Weights of a small image embedding model: 2.55M parameters.
Rows from block 9 of a small image embedding model, named by matrix and row number. Each number is 500 + 25 x the weight over its row's rms, rounded and kept within 0 to 999. All counts start at 0. Numbers have three digits each.
After each channel's rows are labels from the 100 images, of 14976, where the channel reaches its highest value: "strongest on" is what is common among them. Only what is clearly more common there than usual is listed. The data: dead-leaves pictures: piles of overlapping shapes. In brackets: how many of the 100, against the usual share in percent.
# sq0: squeeze pointwise conv (model.blocks.9.sq.0.weight, 128x512x1x1), inputs 342-398

sq0.99:500490518503473461545487526498528545490522491532523487492519490491528513492484483501491503466501459501476504470501491496481544500507502470479483485518530489488508480485488
strongest on: vivid (100 vs 14.3)

sq0.1:503500488497494539503490493495495510491527482482518488481503532512518489476485496491493498543460513472519472514490504499497506489470479549496480513489487488490503491518532
strongest on: grey (74 vs 14.4)

sq0.37:500523486501573511524513500499496518486465512522450497506504509494495516503488523494516509505524510518523490531491496500519511499503513491503498539490493488501530556529512
strongest on: dark (75 vs 13.7)

sq0.111:520502559510520546519515478518479520502511511515500517515521481473486489523504506499527506554545524539510514548518524521538520504540531548498516509482479508511515522508484
strongest on: shaded (76 vs 50.3); vivid (62 vs 14.3)

sq0.53:485540465497557499536535520488517530471463523541451484495493537537517505480478513517495495477516495504552468510490469492487515502522488450500475545496517477491549557538560
strongest on: vivid (61 vs 14.3); dark (38 vs 13.7)

sq0.54:519510555539505540542532461522460543510524521535520537525513486485529476536530499510486486544466532528528500534506531530520533502475535544528532496464459507537515493475498
strongest on: grey (39 vs 14.4); vivid (37 vs 14.3)

sq0.48:497498464495542468516510538507537515560448507519487503537494523566526531502496567506496519461528568548500508567515484492554513512547549461481498498540533562483509525523506
strongest on: dark (51 vs 13.7); vivid (49 vs 14.3)

sq0.62:526510503521570523535523504504502533519497528536529506506506478456478500514501488519504503517513512525502534522506499516512531516484520516474492509505510519504481567530502
strongest on: dark (81 vs 13.7)

sq0.32:500504567508495559517508511509511515506528506504513506507510484489494488503508491501501496566517498532520502519511529504508511496539508563512503509494513510499504487505512
strongest on: shaded (77 vs 50.3); vivid (68 vs 14.3)

sq0.44:516496518510491526533487464494460535536526494528533507522507499548527473513497564515499484531483529458474503515505519514517532510488513528499491513443460538521485497502490
strongest on: grey (100 vs 14.4)

sq0.91:497482508497477452543483525490531541510508488535520482489510498508539515491481485500481496448492463492473502475501490494481543499498496456484481475525533510490515481462475
strongest on: vivid (100 vs 14.3)

sq0.120:491482509497471458543477538493534542501487485533495479486509519511525527493478488498485499457503466505464494477502484487479543500510499464484486468533543499484509476465462
strongest on: vivid (100 vs 14.3)

sq0.19:497484508494475455544482533492535542505503487533514484489512500506536519487482485497482498453496462494470500472503487494480545501502495456481483473526537503487512477467470
strongest on: vivid (100 vs 14.3)

sq0.35:472540470494564502530533506494509524463466527531447493489485532531502511478485502483497501478514483497546463486497475488477505500521498467518497551481502466485543552541560
strongest on: dark (50 vs 13.7); vivid (49 vs 14.3)

sq0.109:511531494527523542510541445522449506487470531513449504514495498507485465522501511503521493535523493516540476508488492509493495488549498528514508538461454492513534526530539
strongest on: vivid (76 vs 14.3)

sq0.13:515529517525518529517524476537478518516515511520511516535496478525524479536518530542516481531490527481525510521509515518528513506510516526530517537459472516518488503523511
strongest on: grey (100 vs 14.4)

sq0.38:507536488519519523516522463521466519498483520505494516507497506496511480500513496525500499521476500504561486505504501515494509500488504523529511526473459498499518513543557
strongest on: grey (90 vs 14.4)

sq0.26:494475482483512463497486535492533498582487486489526498530501531582548515495500594500500503452546559531460540550486499492542498505566536461481493476531524586490498497501481
strongest on: vivid (62 vs 14.3); dark (38 vs 13.7)

sq0.106:506511566516506545524516511512513522505527514511510515510510481490493491503511488509498495550508500539525501523504526509512517499529513547515509512500511507502504493506513
strongest on: shaded (79 vs 50.3); vivid (65 vs 14.3)

sq0.77:502505568513497561519511496513499515503525509505512506504510487491494481508510491503501492570517504536524498527500526500514511491540511561513504511492499506500508491507512
strongest on: shaded (78 vs 50.3); vivid (66 vs 14.3)

sq0.0:515518508514542472508521505501504504546500519514523505512503540546532508503492554503507480469523520530535532533510515507522502509539520478522496516506500549509501529526516
strongest on: vivid (57 vs 14.3); dark (43 vs 13.7)

sq0.59:498489518504476458547484524497526546486515488532515484494520489482513512491481475503490498461505460501477501472502488494482545501506503465482482484520529482485510486482487
strongest on: vivid (100 vs 14.3)

sq0.115:510510557513491557522507463511466521503513503510512513512507478486492471518507502494513497555525509539526499524511517510518514511545523549516503517471461510512507494512508
strongest on: shaded (79 vs 50.3); vivid (65 vs 14.3)

sq0.95:497529481508533530511534470507471505479471525512446501511497518517488486509493511493511487522520497515548478511484485507497493506540495506504508539474468482504548534533544
strongest on: vivid (69 vs 14.3)

sq0.100:503494519509540476525507514487511521560477505522517510548500511545545525505502556518489487474524576563505519578518502497563516508546561465483494481528508561499512514518495
strongest on: dark (56 vs 13.7); vivid (44 vs 14.3)

sq0.87:498472477487510459495487532485530496578485486488525501530497530584549510495498593504503501448548554531459535547491496490541501511568533458476492476532522586490499495499483
strongest on: vivid (62 vs 14.3); dark (38 vs 13.7)

sq0.3:504506569513495554513511500514501510506535511500514507504511487494494480502509492501497496558519500536520503519501533500505505496539509556512505506493501510498504484505511
strongest on: shaded (77 vs 50.3); vivid (68 vs 14.3)

sq0.65:500506567513509546533517479513476531487503520522491521500495469458485496502508469489487506544497510555536487527509514505508526493504532542513504500484478492492522497506510
strongest on: vivid (54 vs 14.3)

sq0.33:495484514499474457543482528493530542491510487528514482488508493492515517491480481500486498462501458497475497469501487493477540503504498466478482479522533488483510485479480
strongest on: vivid (100 vs 14.3)

sq0.15:499501570514502556512510492505492507502526508498513506500505487489493479498507489496492498563516507539521497525500523500506505491538517557508498507487491506498506488507512
strongest on: shaded (77 vs 50.3); vivid (67 vs 14.3)

sq0.21:496474477477509473497484538490537498580477486491520499526498529581545516492499589496495498464538560533458529557490489494546502510560537468469495469536531585493502493494482
strongest on: vivid (63 vs 14.3); dark (37 vs 13.7)

sq0.90:479479487475481530515474536480535517491492471494497469476506529518515526476465484483478501532464499486476468500487479476481513493473493533469484489540539491477505486498501
strongest on: pastel (53 vs 14.5); grey (37 vs 14.4)

sq0.107:499490517503478456545486532496532546492516491534521486492519492487525518491483480501489502459502462502480504474504491495479546502506502465482483484522533487487510487484490
strongest on: vivid (100 vs 14.3)

sq0.28:493470480488507450497484536482531498577486484491525496528503529580547513494493591503498507444544549531460536544483494487537500506566533448475491472532525585489501493498485
strongest on: vivid (62 vs 14.3); dark (38 vs 13.7)

sq0.93:506486472493508481499483536500533503579469487495513503529500528581542512503501589506499495470542564533459533558495495497546506507562536477473498485537531586497501502505486
strongest on: vivid (58 vs 14.3); dark (42 vs 13.7)

sq0.46:509513499513569524521524482506483519530494521524530509502499491468479492505504510497491501515511517521502524526486489513522519484486523511486496513491487532501487565530508
strongest on: dark (72 vs 13.7)

sq0.69:504511556533505556526525468521465524503519519517507526529519472495499476524522503509484487559497534532524491542508518506529516497518528554521517512474464505508500489501514
strongest on: shaded (79 vs 50.3); vivid (64 vs 14.3)

sq0.63:494482512489477493551487529496528549500503488541515479486521501526548518498477501504477503508471482484467481481499489484479550498469503502481478471524535504475507471460475
strongest on: vivid (100 vs 14.3)

sq0.66:490530466507544527540524528510531534463468516534459491494491527541496506496482514516521489502539472487536474483498476499469514511549486481496486544509531469497528562532547
strongest on: vivid (82 vs 14.3)

sq0.112:500511569512500557523513489514494517500518510508510506505506479488490481503508491492491497567515507544533492531499523502514511493537518559509496515489489506503512495513517
strongest on: shaded (79 vs 50.3); vivid (65 vs 14.3)

sq0.50:507513573515495558518514473513473519510526506508509520516505489493502472521514497498507493565517516542525501538508532511525514503544520558519510515471465513514504492507510
strongest on: shaded (78 vs 50.3); vivid (67 vs 14.3)

sq0.80:514503531508513481514511498497497509548516509520518521521496530556538512508517550504509480480524538540524531550506518508543509509543528486514513507509501551514520499512497
strongest on: vivid (64 vs 14.3); dark (36 vs 13.7)

sq0.29:505523486505573513519518495500494516489464513521453497512503505487493512503489520498515504505519512519519492531491497502523511500500521495499497534488489491501528558527508
strongest on: dark (76 vs 13.7)

sq0.113:461532468493558511550534512491511541470465515542449486491489535556515511485484519514505495510517484495549467494498469488472514491521483494505481551474508475486551552541557
strongest on: vivid (66 vs 14.3); dark (33 vs 13.7)

sq0.89:510509495512569519518523494503493519528488518522530506498505488466479497502498507500488498512508513519498523522491487512521517495483518509480490508496498527503485564529500
strongest on: dark (71 vs 13.7)

sq0.84:530514538520551537518519464518465518514521531521516528517520476458485488528514505488520504536538535537511530543511520532539518505506529536495517506485466517523511549524485
strongest on: vivid (49 vs 14.3)

sq0.23:496483496482477516529477527493529529496485486509501482480516518509527515487473476490461499523456492495473468483495477489480526508469502526473487480531534494483506478484486
strongest on: vivid (100 vs 14.3)

sq0.103:507496500500491544506490497491497512492526481486517493489502524507515488479485493498490489544459514475518471516487499510497506492469489548487485509490495490489498487515532
strongest on: grey (88 vs 14.4)